From a checkpoint of a small self-supervised image encoder.
Training: muon at rate 0.03, 11400 steps, batches of 64.
Rows from block 2, named by matrix and row number. Rows with one number belong to one channel. Each number is 128 + 32 x the weight over its row's rms, rounded and kept within 0 to 255. All counts start at 0. Numbers have three digits each. After the name is the row's rms in percent of the matrix's.
# convs0: first 3x3 conv (model.blocks.2.convs.0.weight, 160x160x3x3), inputs 128-143, a 3x3 kernel for each
# convs1: second 3x3 conv (model.blocks.2.convs.1.weight, 160x160x3x3, transposed), outputs 128-143, a 3x3 kernel for each
convs0.97 093:155122115129102125100086116122101097081082083117103127082092076080115109100107102090167147117130115165144096142137130121117120113103120162106111162121104129152120127125126117125139128134140142199148101191140064133141119122124116125122127142136147124106128109105097091096137125139126135132127128114118106154140119151147107136105128150114109144101085089089132099110121100105120104106077056156113117171097142099171156079104128134132152
convs0.98 089:122137129120133142135135126142139160130170174076141134100094100105069098102101105152141146166134138153190167123131136128130126139136138125160118111121136149106131124124136117117132124123134109118127154177103141166128119128130116115127118116133098109089106119108124123121124123127120109111132124120107147136106124124140133144136108146133100119134113160161169133122119102073097119181130186106091159118105142134119114158121122158123118
convs0.99 112:130125123112102122133100116124135062074140166141065153136153165124145134132124116130134177125127151098174134133139122134131134129122119149145115146140147107126188120123123118127125124124123163153103150144162119130120123120146121122137130123122115130131094118134110124115138123111135114120132114131138154122103106130103135148102119114108122133100133166100129183226064146156209033080160153068099196106089097099172120106084133143106126
convs0.100 104:127137123134149137126122147146094140122118129075119158101131142134115124127145104114091147130098105134197117128139130126135154136126146097116150135132144127097103120122122121119111123121108096156191120069138145061118128135122115128125123122118131119134113125114102106120101109136137105104183109111174103132176187123139152143119157153104134186133100132112085140132071130214122130112147104045131190167035164117105089152255199057121123
convs0.101 090:135128145132143154159161163104102105096106131116131185110122135116114094117117121099002036111030041099064052099109111097104103117127120129105124144111148095119178125128118121130118115126115145116132162091096163117069116121114115118108112115112108127126123106078129071056156133091156156129143139131148154111153147094117110117149146124150175129124139104158168158131143171148141177109135097137127127166169114102123178109115116164135120
convs0.102 098:139136134162139104133106091152105152127097121117091100184160126154149132139140136113138106125125125123096144133112111127121116129105128085090112097164087090171152149131135131117128123115114108129058146209130076072144131137128131134124132130118122168180116121151126118118127097113135115114140139122127139160112175150090114140128133109084108140073099108058087080139242102076203132133101105086076100128142118108114198100106144110124143
convs0.103 098:140123126134147121124165132169167135114090097113103130144153155129142133138127128177182074128178155125159131121135146101131138123152143061092156111152252133096092138140139123121128127120127140058111186088081148132153143136138140133134141135139123095109145134097151137096119128089104100106122166157154162130172100142128033119129127151142147134139147154150116097132175130076110130124145168089135155066087104113184237146133172128110092
convs0.104 093:153154151124145137128143133130119125159140111108103075132136129144122136139120129064097128125105197065114201104103120118116143104109137103089119114110143110092102097113103088095094095100104111116148109129100122082116107097105104086106112098108158151142150143154161142144146143131159189139148167133096083095114122127118127138125105097134104126116103133148229128159206158149120111066069070086097123081083081126104150131111132148143119
convs0.105 093:170138115163163153152151146122116132132123092128166103123080086133091087170123131192097121163090109177092049126115122111123121121122111122122140158122178150137135130111095142111095138118111184100118153192121103152169107112122125118123124140130110125132097111138102102123148130120110118153102153183151143097132131100118121103195178121159083129166081170092128133115175117094135103113090072127106086137105069154135088171170107151111123
convs0.106 109:146140137144147135141138116128124145140148146133137141119126138123133138129127137123158165158131104129090058133138137140132124142148129182176129183168133149118129120124127120131138128135140159175184186143152199096092124121132122129135130138149121125117120114106125127112137132131153137109143101105141185155143123114127127123140109138121152129142129093148140121148162142149147109101083084070092088097128130136123133127112125103067129
convs0.107 093:132110128149111128144118133146117109173123106178089082131129099154137100136124124125086132116108122096121129144114111132108100113105103117099110110134108118127149144146133158147126162148135183110115151122119149094126152120111157124118147134128139114149164146158170161161140112091126104119143143127185108141179136137156129148159132121158129103145108108097129115108125131053097105134127147182139132156124098063113106120172125133165079
convs0.108 090:118113117116095103119108110137123090142124120153106105102145119119133109147130101067125120060138173060145211133122131141127134139136137101137129112138128127151127114109110122114109128123114179131150183096083247143135128128151118117141122117137110142167116113148129114136155134137166143136135148126091068055110086068109092071162167149190150123192126126139140142119136141127117159175128131161083086156104074080114107089121111102114097
convs0.109 094:132096118138120131156145171118114118105090109089136150154184169134141112108111113161131110144111112118114117146127118149134125144143125106103102104095088153170137107114117110113115118123123095079083109133115122129103132138121113128122116129134139146153124138148127142147131133126108119117091096090146125080120136094134158127161127120126141181103129107159162125101139082159134113155127079153185117169213233197157100198166150203138104
convs0.110 098:109148137121147120148131108115153177098122123112135158125146161118118139145119125100093162149079123210086087103137145108124125129125121128128109188110084171154102112113132127112125131115119105119101133121137185141164114131154118102142127110134120124122118121126110117119086082124121118129100108109110146165108085141122097126111079103096101079110117134085114127088092137171086134184213197084195188043104139141234155130177098180186121
convs0.111 092:133120110137121095128115090109129089091126106085101121137148175126140156126111113142102173149102180182148181116098134131122120150154138118109069146118109142135160130137137132135134139135135182116127118134105168125130127098108134120124132132132137143127115124126109100102119110078120133151167137131104089067142120074157164113159122099127117140085112141106107164140025124234092143113131124086128115122165144209144085199149105183162105
convs0.112 091:154132122153128117118133114156130112130126101063132096163112133157118121125126131155137096120111092192137126130118103121103100145141122125084090106120092142162091149130135133121126113117116168158166178166123141160112127130138110144142108147152119118132126114122121118095126132131116124107115115121124151114094133124122124099118120149136130136141132141103160111097158112158134112105155147107132137151181162177122121157116168138123177
convs0.113 097:139128122115135121079131115096104133062111139112098131130151117107142132109094115109156212088087190099094186118118146116096140120132161047106136098093117148106112130126122121111124126110123127108164183116105098104099144121110122124102126125116110134125087127127090140113127138131114091102192123104149173156097091170139083161136123111119119115109108110154141200201097166176145160255131094179187072037143140065131157095156164074114158
convs0.114 099:146147137146135158160163173151175163146161153109103093133123129116114128119146130157173133136187178112151202143135151147155153157151153139180163148139146131116131118116129124125136130136135161130118109119092086110112122119129146130140143138135144144134118105105123116119111149155133163140102138144172170125172129127172121121157158134146147168110096143099137135158182150156150151131101142090001096184159139149102132159124151157177195
convs0.115 093:100110105106125135102118107081115127052122138074115152081111115086120109086098106182104115143066099087040093133127089151120094150110090145106113179144126087124151125124131117119124119113113170207088167167089151108081125132132125137124130145131125113081124129093122121105099108142130101144143105144095104103139117127151112149096079130097090155138118140180156097122154111044116139109062205096039218136080173119075119150114132120071148
convs0.116 098:121122114098136130104170148117099074135111062079095080123104126082105121100127138075128158122159182129159161142140137146133137122113134148116190109113099143126073130128132122131129118134132139139125136074114134100111135133132130148139128154131094105117105124125098129133126142122136130072105097102142183142138133099132127106084117065094126077096114069147178155141114212141064181064139100090137141136234186113136131173140114170140154
convs0.117 097:123137133153132093156143076115088082137130098185149116126121097134133094156139101124077165170117144164070097121118142109121120106107113134128132135111119113095107124121116121123117122122126117110097122032102213149099130128119129132110126126120112094111126103108104108104123112094142117104157135145136102143156114100090103106094122145132183149166158139143110142141112106147133131102144167153104055167136053117098159177097182118089107
convs0.118 104:140145166120121149091100121130106142163144145173158151152147145133135150115137156100246166110173112123127115140124132135126149136129141116140133148149141142148129109107114115115122112117125201121092151054119140125238119125119118117113118107102113122132119131120121108098117116117106154131141153139104163158129188124146153137156134157121104132138136075161123112119130166101128174175165110138084046090096115076161192055107124085110184
convs0.119 105:121104118139129139150135138130131132128133129153121116105116110113121113124115111161163110104149141084124211149128110141118110146129131119139144111131185094095145135138143130133138122120128097104125156153130191192146131139133122126127119118121126130120142145135123135135117123133141142142151141120123137103146150109133149149118110077167158137162164153128079117170103129122119135115106106107120105087136099124162141142145140127131119
convs0.120 099:150145141175174167164157131169190207116110135074086062137113124134136111130135115127138135154162102180164113152147150140135145147123136115106167156135133152093120133128132137133126135133133176131109127117078150169127135126115136124113132116114132134139145130129131125134129130134132127136133119127144157179131100135165183205136137116119161153176165123102083129182163130137154149059059081068063048100111118127138140159129124153116115
convs0.121 099:117120133113134135136142140132128120115101101107133130168141130135114119104092090149141103128128086121186140140130131141126125125122116114106101107115094111113112120117125124126133116119124028137092055146093139105126129125143115114138107095119095127149106127153118122140136106111134118107140104103197152124158134099122111105113138094123132118138107126100193141122170145105133116195074087175128119158099120136090146183166119182134126
convs0.122 103:123113100156133115161147137183152117158121140126119115138141133153161141127130129150127138129108101103085033133131119133136130135126121118151150063094082106084073131144141132141136136135135117161166085067086105126103137136124117133118107115137111090094140128123132141131106104123061053107143146156149157129119151135169155110123114130105079092102115172146125067111133104077107055217176195231146114088098074143094152160099109156094127
convs0.123 097:142135155150121118124129138156124098156130104056085095116084106123111107096100111130106132085135145083106152104132150095107113109120112081142157154140157099078095142122115124101105119109117129123141107098134152150151150126150138116142143122141122126122133131135129122132104141170097148128098143133113142133155178137112116131183139125158139115093070110075125203148171177111165142114114057062051059034063136103134119144114093137101097
convs0.124 093:119128118135133129146140153136147126122104143120088130111110120090100107103137128207195074194182075205245069132106115125106133130137136086102146137115145139095136131131108135118099131117111120153143151111128115107119126089116112097135126104134125113103125119106112121127102116123131129144153084092103107182122135172071128154139106155137130168119102161179165051157190071178207074156143185072098164126121156089061193105103201121118154
convs0.125 098:133128128146147150154153136111114101093121125119115101141118088093106104102098110086063117121077090127131107104124123109138134130147139091149130110119138090132107114125116117123117118112119146126109126074087143153121129129112131136126129144143138130113162156122163155113119115114132108135128137133106152158063197155145093107185133093175132086151173192101100140105113166138152116088100126124117105107113076158114029159134119193148104
convs0.126 102:113102121144130135150148155152152163115120118092104109151138133141128124135124138124148190109142201072080123111125163115123179128123132152183135107167156081082094129126131124116128129122131136101085149099104145121170112113107114114111115117123152144145167162150140142130167136114123116122126121139143170124112220200069117142142113127118144160133153173148116130181105126149100061140126077113127094055098112106082109178191069137211098
convs0.127 095:135142120133144122148143123122128094128130100145174121108134096099101099091104091110151199137131191175142189114139143126156154130151143077109140095116136120097144125130133112114130130127134098173158099143158079124145122121120115119119117126129150154167141142156151155155101094106097132137121144151137126116120123142112135124117103069154164158189172176133145197098134211174153167133082058127099074138170120092133167127148131128138126
convs0.128 096:140154143123145140103101122175157130147108095116120113126143137148137141124131122149109095133130115133160163126137142124129130140156130165118137138134132159185119120127132124123114127120114105124131099110108147195157118089101098090104098112127107124138109116124114101092150164112133111105166168144185169121202176129163141174147152131153150093106128088088130139107180171112159171121103066166158152176128114127123127140161179147169217
convs0.129 109:135126119116112097150158143159099089182151105151117124113125118115111088139128107173061082086087117103205172116111097119126113134144134134093112153118108136137127121123128123120119124122122127100103146211142172159064121117113118105111137135126132116123102082104113107096118090099150149128125161162108123143113126130159150131172150137147149185127122138071093121156169138200113062078141147060043105143084081119134100181107070124086097
convs0.130 091:110108123149143160132148135109118123124126105111129110109135137083094083068079108149121106107128078106124089123107106109095083123120126102138113132130104100173122113103114096097109110114114158230139145223080098119051122112086144127114110099113107139117124146119119112104211191140099078094100100097101149118128206138074154081097139089191217116098100087113149101096172088112119047021119194120122110111069082095132121168198178129158097
convs0.131 098:107141134127130111114109093132151156089103124144175160102131151121159139108135102165136175128085157108094113128151157119128140139125153132142145133163141136130126113114122129134131123127123104075046111072102129090113150158143142156144125145144129122149127112127118139143170156144132138112116098088121196124147193095164213118141162148108148113138134138116150117063137086161127087144127118207203105112118058148157113140091072110060086
convs0.132 099:146137141130130145108100124104139150117112155106064134144141140128157123120152136062170123075183157100196222140156131137159124146151129101161143147132138191125089129122130127121137119130136106103158189122088219111068124115144130115130120117129127136142137143151144135131135107109139137116145150141115161076127190105125192134142078149133074146126104170164133115182162139124109153082155143153104090161167117143139072129093065133075065
convs0.133 108:130124127141123127127122127119105116116098098138133121135117138124093124129115121118114110128161126133155141123131148130134146134133152194191162191171152197177163138135134143138145129128137166187150153152152161162179137142149136128145136121139123103093110090082103097093132121121128109107130100093132157130128096105132126136111111116103098098119098090085092090088068076096098097123152142169190169128174141116130139128124133138108113
convs0.134 110:128132131122108121126126142140132138139127122158126142156125119187145121177189143117117099109160055141219153142123127155136130174161146137162156066114177106099101140127136156140134147155141139092127105146134136141109127118139137092129134116122147135095134168135118144146120109123124112081088121089156118162142116139124133117148117105097092124073060121058124120132119141131118112078049044191045068255146090143109095094158108063108083
convs0.135 098:151151133146123119149147151064070099102102144162165156178152158168147163157163160166167183103138145112102150141136121158156147149133125157145195126113161084088130134126129129128138136133142098109102117135146109131104139119134139112118136130126105105111120130144125142169127133159098101107130135113153139183174159146101119136139123125134134118092075108103122112182175112111106030150119079096102081140167156147078075172152214143116149
convs0.136 098:121141140134141129123159141134121119127121141143133121119114123112120123135148163096081179114088210103057124120137153118109149133112142144124140128117094162099106127122123129133132135134126089127084159172095155153092153139133153119124136120133116127144119123156130148162135167120155137123112098094116100100089125139135164184151136119227198189180125121110127147128144110158129109092080077101091129133117136176088117184108121180079144
convs0.137 098:168124114147121137130111134158120071188156107141143110088082101101102123088101118151182133128169086077185091152133134132128116155145145157145197154100084119099065119118120121117118125122124158132109224119044193094087130129119127138133138146142140131126136138143112118128087091096159146119149146107133169162086101125135114121170120111142114142152168164054100089172207138106096079079090142095068095085060091141141143119167197107159147
convs0.138 101:128093093128114097106118116058143139079151148114125107143145138154141134143137133078132085098131110117095087127118105123108111143109090077142074084121081135146097125130118115120120117120123109158138131161123101134094130127131130131129134145142127127145114110113113095110115108120106096128119135150078139112119193134160201141117105125112123126122147169101100116153187166160146139103115159075039125142116112128138138168138065171180095
convs0.139 105:108124111153169130139141130187159110128125140082111098140144141131136111123124092157115160131085102102093150120113133126103110157108113137104143142084112163121168124125119126124120126123122128139093097111038135169139130108107138132127137129126163161136152153130157152150107119102134142131097106117116118105146094095135133152151150125124134134093105100124109103205173129133135127180229170108134145144114076128136183099117154127101139
convs0.140 098:150141132138148130147144126143141121138102132176124125114140133118139141116130120000047038057066012051054021113116101130129101115109102146151161129135146181153119106114124100111116113115113111167166167151163152172165119121118095108094092097094115113130112128143097117133143114116153150135140167149142122087123104125105111135153144127093112115057086089080094142126134142129132166102083094126130117154188182140107161130008084120082104
convs0.141 098:131145110129134145128105111117112101134127113089089138124156101127120102101124117061113115099133125080142194145128115137127102133131116122060089145070059109096075124116116121107106129117114094064113074083045123100134130122123124106112137126133110141161109159170088120150130120108112111167104151185184166106196117105151162149099100087100096081114120138165161193118148159111146127062081069101150107093134074193085128186164080180137067
convs0.142 100:133127140127123142121144167090121125092109134090115117111147143095156155107171162063118101059128142076125158128116148131112132122112143131127105086097142116073130138125128134135144142149146098130124115145133115156169128129127138130129137125110160157126165147114151117108103134142120153143155121104164106118126101120101099133078108138077105133098129137135136168095147168099157188074074058081094158052168246146109143101156133139184156
convs0.143 098:110110114135130122133119100162107094130097107131092103176149128157118085122061083214096007210070000228076021130132112119115093114107099127110114140104113129098132117120123109113125124118125116129135150143129152139084096130113097128110092119116136110087145100086128093104157114118133079118137110154136130097124125139118127141161213181167192106152114076123112169157115164139160138166115093146070065106069081073124187086106143081107113
convs1.97 099:171149164152104114148129121155143152154172178149138159118126090110103073134118083123125141142129135141117135124132093114144130086114116127124131157153164158174155128127114112118107127127120076076114106102168107132219147153151141128125114114123086101128126141144151160157126115123135129127127143152127143123134133104122135131144135134148119103176151136122195226088125170142143139148160127115104098155168164086103123121135146123131141
convs1.98 115:122124116159123115148163131108109116077084115092093111099095089107088087128107098085089107096114107118131117166167162148159175142123144127112113126110110139141119144145163124111134142132150142157113128154115097122130163121134127096130134111132130136129114127138126162137120149124145157143105123140141131112123126109130134104143082138105063133093090123133122122120117118094093112109121115131131113143139109095094098102129122134144134
convs1.99 114:081122128093078102168088080170113097187169143049143149113103084130102099108129085067082106074111148157126149098174152096165159113129133166171133101166176126135187152132124122136121125133137157143133108203091149158167138141129099161148115111142184187136140206185181152187128134119120118144120144062099113134086145166076087113207164124136208084159197155122113137047078108125063108098081121139117097140083124059115141116094122118099119
convs1.100 104:159138136123129054165155093121163146106141164107140141127100122126091108142109095126169144122116157078084136167139061155134092137120098127113194145122159179132095174116083151158101143143135095099088066131128106139168121134130146153132145148170119145150145125156158114137137155133128143131130119127104121159072121100113107120138085089176146121156169138111125099147116121122172068120128101187154194179175096097133083129103153160175138
convs1.101 075:162153107124101108079088124157128139125111158132153168171129102138112074088073079118126081124125076155128095096096128132112108176150120124142150096122162130102132158135123177142133138142132096108107132116101139121117190129140158129140130108142092076101113099115127124138113130106122152132088134122156148100130133123127135149176119088109075089115110207114123098110078098130079083154080093133133117143135132174154129119121105114106106
convs1.102 101:106131139116093113127115134140109117140145134121098102131111108146122108163138116168117118145117085119115095141122114133128136129174149120125123108087083181088112128114127142132133130153139105123160183153175180143131106105156138122163153141164149121133130134174146108131122162161147158181154138138133140146109124117135104142184115108112114135136133105160113099176182128113153172082083125155104130193151160158036061172131172148143112
convs1.103 091:092132111141185212132093143115099123128116095118084094118139116117118118112102116157127099142115087142093096182109138149088111129101117160183161061109071132133112119121131138141146148125128127136100075093138111156152127128131121152148124149138153125102189161145135146137104175162094146128151124117157146104125112039178173081123107146149134159135118127054093100131155152140191181083133145087132140114128103082136149099186199150231191
convs1.104 122:096101145109102139095130113107127140131113130123105108106060065119059051143076067141119095117118110132100077111136087150131066142151080113151122124183176128169151102094093099102094098101097144062074133079112138079123132113097118079081138084088111109089114115109110119115178145111092090081065083096089127087150160114133156099210102121135035103173075115137129127111119139112083141075077089067066070114065072164109103171097081150124160
convs1.105 092:138164124161157105137138074126096114134115086161146101107135138096099136108140138104150180090094164092070140127103123122098125095120137131147147119149102095134074101149150110142161114139134109112042119095088061048017111109160088102130117103115172147161143145135139155155120120089104105093095080079157189139129168136103132137040093176030095192079137148073066096106076079147120087138128098136099078126104121188120164157172154122179114
convs1.106 120:161163144186147136136121121089097113090086149158141151120131152171151153168165192134110111143141138161157169124186107113149109135145114141136127146130170155175171104111128106148141116148133146167083156145102147118108129102125112125121110124132145146135144146112163160119144130120118109098162111135120133158116143152136151180126184165151137109154142110149112126090089111080126126130119127105110142099138169139135135108105121061063115
convs1.107 101:161112109170103115152124116163122131136085103167117127131102049117085033099081077103155135119174154116180145113088151086049124118065089174116104196137110174139107135113102130105107139123139071146104078149097106145112142125106137116103138121114141149121124121146099106155093152105131138104092102101101091089096097123112116151141132167176129126158143132149082120182145100180178104137158112124124091133103110189154152160129122173121099
convs1.108 064:145155161117124168133119142120107118107093090104081070126117172117097115120081099137124158140118144133127144121133145132135162173170165123146155093126150114149145143153103143141107130118103155123089146116085135132075111140130112135137123140115115170132107159129121158130168135130144108112086084106138177168166232221166192218087135141114129141127121099065088166126100124121104081125120136136107066158155111077051096098066069145080064
convs1.109 094:124151152092131151126165150125132114121142171103108121166144116111118114160148123091080105141083094153104099136141094149132086147122114131174231131141174161123103136135160126118139123121129096065087067085128144100078076083128089108159134155177162143153173178184153158196142113118158132118123087127144159103154145119216216181178186174137172170112138164108130147155116122220172112145139110147167123114162167098136176085132179118140196
convs1.110 115:064143149065115133119124139166125090128171156043103110099146169089109111094106082095072134085073127091100109094154218089105181102104135148174143101086108156132090160166140145148140148159163114126096110132119128116133149158137126151158139133155166164196155151166124151135138144157152152184111140154140136103142152116137186144167187143111178155080122187118153152137159116110101108127129113088131088051120124139120161157112140156101116
convs1.111 094:103104138096080112073043087112138100170130100134114132117124081095108092104104116151105086132108077126104133102121130106124143111137117154098120124125104091087104123099132147145166140140144104131118047121141133065070163137128158103123149109107169157208114098170119136169151131174151088147070035111117114082121105006129100069146167157122081135095110104071132109092099111154146133103083100111092081085141132131136175115135142089091046
convs1.112 072:114130118111147128122160149149139144134171155092120129110097161079065126122097145137107133080106116067132092138105093155121082147153125137191164115135145145118126143125148119113129084101139091090070140134077104148092098112157098116175126126153137123160166138197177169188167119101144147150070099139148128128118077112116117142124125116073126164105147173077115137142108118169104068153124125159148164122078090134069137140113107098145097
convs1.113 102:144112095164118094150159163125143146137117157102112122103121124094133139123099100167213161134196152089126153152208219105188180087157167097081148139098139142124126155155139149112133159103097131117123110103141141101145128124119132118157130114143183149162180178171186212160099097133139095154116109130094067158110058145078086107136138139115146103143118119083114114094110121085102119096153149137153107120135098098120073095125042128089075
convs1.114 100:078117126083105138107121134094075099124100129153116125131143106121137108132128108118112118110110094114111095135169126095136135111139112064058105111085122099132141145145134104100125107089117172095112133096131140112126138104103145146157171157168133137176118128161111125161089092091120118114125157165107141118106119098142133113147137116169153113149102101109081068082147115135170166160177120208174114179161115117139179104127142101135139
convs1.115 074:171130144154116106129105068100080065164161131144163159129130097149174108161162079136206184116184173113142154109116136119087155112115151147119106128143124137163099112153173119159168131171143159120109215132104196095085083085130107129149135144141092118156101151170104129166112148162082110149064104147129103087176127070179144080134162159194161128125120137163156129143220191164228217113138112057132108063082076135169204162209172187205140
convs1.116 105:157159089129144103149134158072128139090085142142177181116124087090099115085100114112175116098139132105149158158164145128146121119160123163109144145135136191132079135136149158160178174158167151086094129120131149105096089069103129100117152109140123096138134142146110156148076075097094087075116091119134111129149089112113120112097112088155097069165126180086033108143101059120135122103019105134107154127134124171133102145147125147127167
convs1.117 101:161101080184163131142137170100075104132093093186208182124113107120123087135141080119160116143158165116145200132115164114136167107145148168121110176185176127150190109122116132130112133157130139111081151128111150119121138116122136143148121138152134161138127127131118121105132119117146145126137172175140129078166144128124162122184126113110079108128119144130157094111181130099122142165155126158156124146117087136164098101173145122152171
convs1.118 106:161113134158158129128132143169202222163115121103034067134143126129099094088077095103102125093105158117150179072128074149134110160150111133125157148126133157165124139149140143174168144151122161131123137158175116213149156161147158147101136134123155174180148180155172139132169140162195188136139134080103099089092108154105133157121212150148137068102061108141116115103142118104130108163161160108130157098113140169136118132100117115073099
convs1.119 121:104111107101094107114108123115117119123101138096096138185223210229232192188175129154127150136102137150104107091120121092120097112152129099125104083157139090097122132151151135132129102112118144151173102149147124144101131111123105119118104118117138132114101086121095120111077097123084099141116110102148136136181144128139139161096086080144164137175133102125168146116137124137119111097109146140151146148133148121119116139156154142141127
convs1.120 086:136098129111069104138137112081069107124073078126101101148124098134149127146143140140091087153108099170105065063108144069103164104088132149130094148125110121187199144154146130138139139135120113148160122115136154099104134131106105125125115125140135147150140161148154178172147127121117079087132107100134179095152199156112135147128091076147115132142172184120092062130093058149143145161137150143146157094114157153140132133137151133142164
convs1.121 080:101140133118107123122111153117137166163175158100160170150149128139128105132126094119140149129168190142170159134104137095099131122145152135119114129144124139147142134141105125126119123140159188097148149113137190161120142156122155148135173140127130153096107137103129133147168166147122120109142126105164189099165179104126142107118143093125142111155186118161124160132047103130051061150166121153169114130143109185120140160121130166069073
convs1.122 134:126092127124096140131121158172205219136120188074070108138097124126111122112155140195126040156138068120153084105113129152117090165136118131123156126105077132152128155168191138147153127152153121108137139142141123131120162162193152125142122130130168138142100126122145145127184158129200147133111109125135136115166166147134138133175153165053057166107119130166124099199152096154121126200164116112130133145105190120156168087112124101088127
convs1.123 111:100111117113117132119139132084104159108146170158145141091097147091078125103084102080099144111078096094073078114107103165184071197167082170115124140161177102144162118126128118142109097123123187166127172120082120101130092109106090112103105112102116099108135121148148113158105112105115115108093103084115135094161200128097150141181143118145155148139109114172121121152133123126130140099100071069081036057058057115140151088131143052115128
convs1.124 096:197171153221186123165139114119136097131158120166152147136148147126139142119126135094107115103134146095147135084118127104151160123152172188121133165080093133089110181138151162116139157124131129142139106117147088109173160163127178177123160156124104122135116130136167157151089111152139115138111116113198135161154146179150160189125180122116149101136136106072093107085079111104070099151080091166120144145144150148203175165168160190141119
convs1.125 093:105102139122073095120101092141128116171184213194187197141118139175113110170123100118124160133144147148136105125136111165148113193150116142095079148173132141130124109108135118098078140120083143089122143060080146113121117137140134110111120108130108115135171142164167180152100121115110130119084134121107133143095160146072135152101115087104078132105109110115102130112093131131130105114103096152175181103141129081115138116115135156110138
convs1.126 104:097087168117112139118132135164170158125144155074121136130111106151159143122167131170171105137194164163164164102125105115114116117109111131088141169174172165187127137140135124122130129115130091144134095128117157125128117129132121128152109125128092129156106138128138112126125107134125110193111082138092116098129127149134172133104118133078111129099121069070098127082086128120118114168185175118117158082095103096199131112151098079110086
convs1.127 062:107176186112116120120077107136175168120155151113109138142127141142136148109088114139107123148136147124131116159167152156172148169194161117094121125089101143116080128112089085083083110096083114098148095116164105124147146145127142142128141102084106089100137134150158163166133122113113113142160166171133130138110153145095177150059085087124170165160172150094131155142123125148130111135135132175185155195175161108140142094102144124131166
convs1.128 077:130183167194167130164136098114127145176157162205144100142140136092090112115132137129131103113159117120147093083143101092133060138148075134116093118101103118108106117134130110132109113124116133064130105098150072088164113144159135134140121127111140108124147114144152122139138131100138107118117134127096147072148149088130131147070072163119173192185126090126131149123116118178155152180159106167122109122147114150124142178145167170171175
convs1.129 102:120090098124108109115083103118134170147159105127146135141149166157147147159133102081065126112073161112112138155124112167118143197132157173156151124127119126099096101124118126132129134137145143150062161170090115125139125113125145146137145124140137142124154144149129137120110135124145129094169128128095107044127122080107127091175136127160121129120119142142153087123141096137149101153165114158163129158185114099118133109093086081073063
convs1.130 076:159154132140148128168185143142140148128176189157168192113110119139173149128176148156099082189168115164122098107117089126134154103151144148147105107145109144140121149133129172173154154141142123140162187202147107144138128111107160174159130173182117139090110167103112189143114100105081077125073120136160169120111174096091120105128141148137194141102163131147162164141132150129139146130163122133133092133149119109120170145179170170203213
convs1.131 102:139152156116195179101107128095105103126127150147125121100090089122134113118178183181166140188183131167156142106119112082110111095120092137132138074091128096097114125126136132140139105116123131146119127087102074096141122097085122100112138132133139106141104110140106108119129095101097091120149120139100135185128138095109114073132090068134109101107110101118122116052084110093087133123140095150122134160145190127164168097122196047106166
convs1.132 123:220198134169169134084088066134122057097078131134123146133151172114118123155127128093152152110185172109154147119111138132147148152123154120159110113119092158136138135140120161147134144127138076078105074135145121155155146135129173133127125150134122172138100161119099172147158134134157135092150148081054149201093167162086171167138119066164122102166153147141102096121096129129125147138122134162131139174131212126171076110183135125118121
convs1.133 128:171168169132153174118138170137142122163148102160140114086111075104123081121123090154138124150143130126135116130141175109104157119095145112116137102116162079108143121121119147142115160144111199112062197114067195128075103105094106107093107109098224172155213182168159143134135124136148130139145120126121093114106084079088101083126091120112100113114108128149177164133194195108137151061093109090113115097102091141132158168137154164134152
convs1.134 148:136081123138111100107117104134126119156091084186133105104113105146097084187139075148176120090190171100142185126162156112128154109118161123087119181128097151163112135150130172147153166160151101096152124104158192107120145143107163160119148192164139153190140139176148132135147140149118113101117143168111171123112166132108126107176084082177155105144197205158141121145158108090150102118153109128170172122118113144124108100118137131123147
convs1.135 099:131171162030047084053072091144116140116134144065091107103109123090081102095107106133138098152124093148125095089067096061092141063100154104119144163107089184137114117105107110136136129146137108145219105128202114139188125124131152124132166134137080064090082089096095118144104107105168150138156127143110112079141132069171149100151227205109142116095146110191149147184217195159236225125144131155144146184166141167162149174162113150145133
convs1.136 111:159128107160158108091103096130119142112134135128134132117108126079046094067034092100107107119108080159126103065084082062105125134154115165184202123124141116107109114122118071073093072060099120126106156103109120095100126124116103112131106085141126123155131106133119116132117124122113113119152150132074023079109066060137074091149138105108107128127133157103104099075068087105113106144162159123151170212187180116112159141152167115159166
convs1.137 097:121156128111153159130141150158133157172152148144158152127163162137187178108137124111094120090107081144130086121125123135132132124124124101147187098096111085087107112131120152157125149142128154126096161121110170142107110102117122119140143140132136127152154139133158154147106122116119121137114098149112094111119157189083149163150173193125140129106119113159132160168140151184183174100106118174165127186181147158106120127093129131148139
convs1.138 091:115107143150141146150130126126117146147152157112150134100072110102064118120098104169115177150120134129155104117157098113176079106171105144109076171207139147229248134135145098121160089113140123101139158081130248113094110089101138094106167127123100077103124100099103078104057071094089107095127100124111109103121169222102132173126133144092115110092134119157144144137188161134144139075100100089116158050068119119133030136175127135146212
convs1.139 102:127145092153166146148176145081106124136162116161142131140150120115158127110133105090099083113102098140117101086134149102142115118152113074118138106114133124095130136126113166150138125137129122165125173159126106093081138110088153154136112097119144113108168159135150161119111115093125104098136137121188192154169182198147147147135124086178161128188191175135120136114125126073089147120118077108146106097139123092135139128146116128119131
convs1.140 105:103134137151131123156154135101091115077076147076080174091061135087040096138098095152058000156079014183114041178136116145144121124158147146104128167073125137087092154149127157136129146150129100150123126178146153157148130097103120102115121117132172152096174144119192140108135146097123115053148159070165165125156157116175188117111102100095083097099120169188165111158166090097107070103093072107119093105102125151133140158190154115152157
convs1.141 102:075124149094150166173189183132163168068123155075111156131122164104086147091097120082087061079112089088086088107088062108101059102157096174118121105078128125136169115109085111111102132112112091132119133104136143144133119069116095050095078054086121116124156180164160135120155112119099098102141105086141146086100113094066104073079088178100129131091111110120140155098069100129105092048095079105091099087088090148098105152102119112145130
convs1.142 106:078106134106112148090116118095154125099131142114155153089095113074110138058123159093094144103089151119101158105168133108143100084123113118144108136170120117130130093087140137134152132134130184134109166148145161159150120104146119114159154149183128105090139128128155126120156142105173110155178186211113127125161177090146134094034048134045141221100163204112124106124114098111082097046103198109108208130130199042084137036091164102126138
convs1.143 096:174138150132104156162111155202158136208199124150149127140146159124121154124083127103169141131172145126144123106117132110140171123161179179132088168114079153098122132134166136115159124118154162119084131114096122085100103130157099117167099125142156109139148096123159135137116114085122075079118142134147111180135115153103087137097134124080202152112152077102071080105067107119107102130115174119145167088091176129105123131121116122074087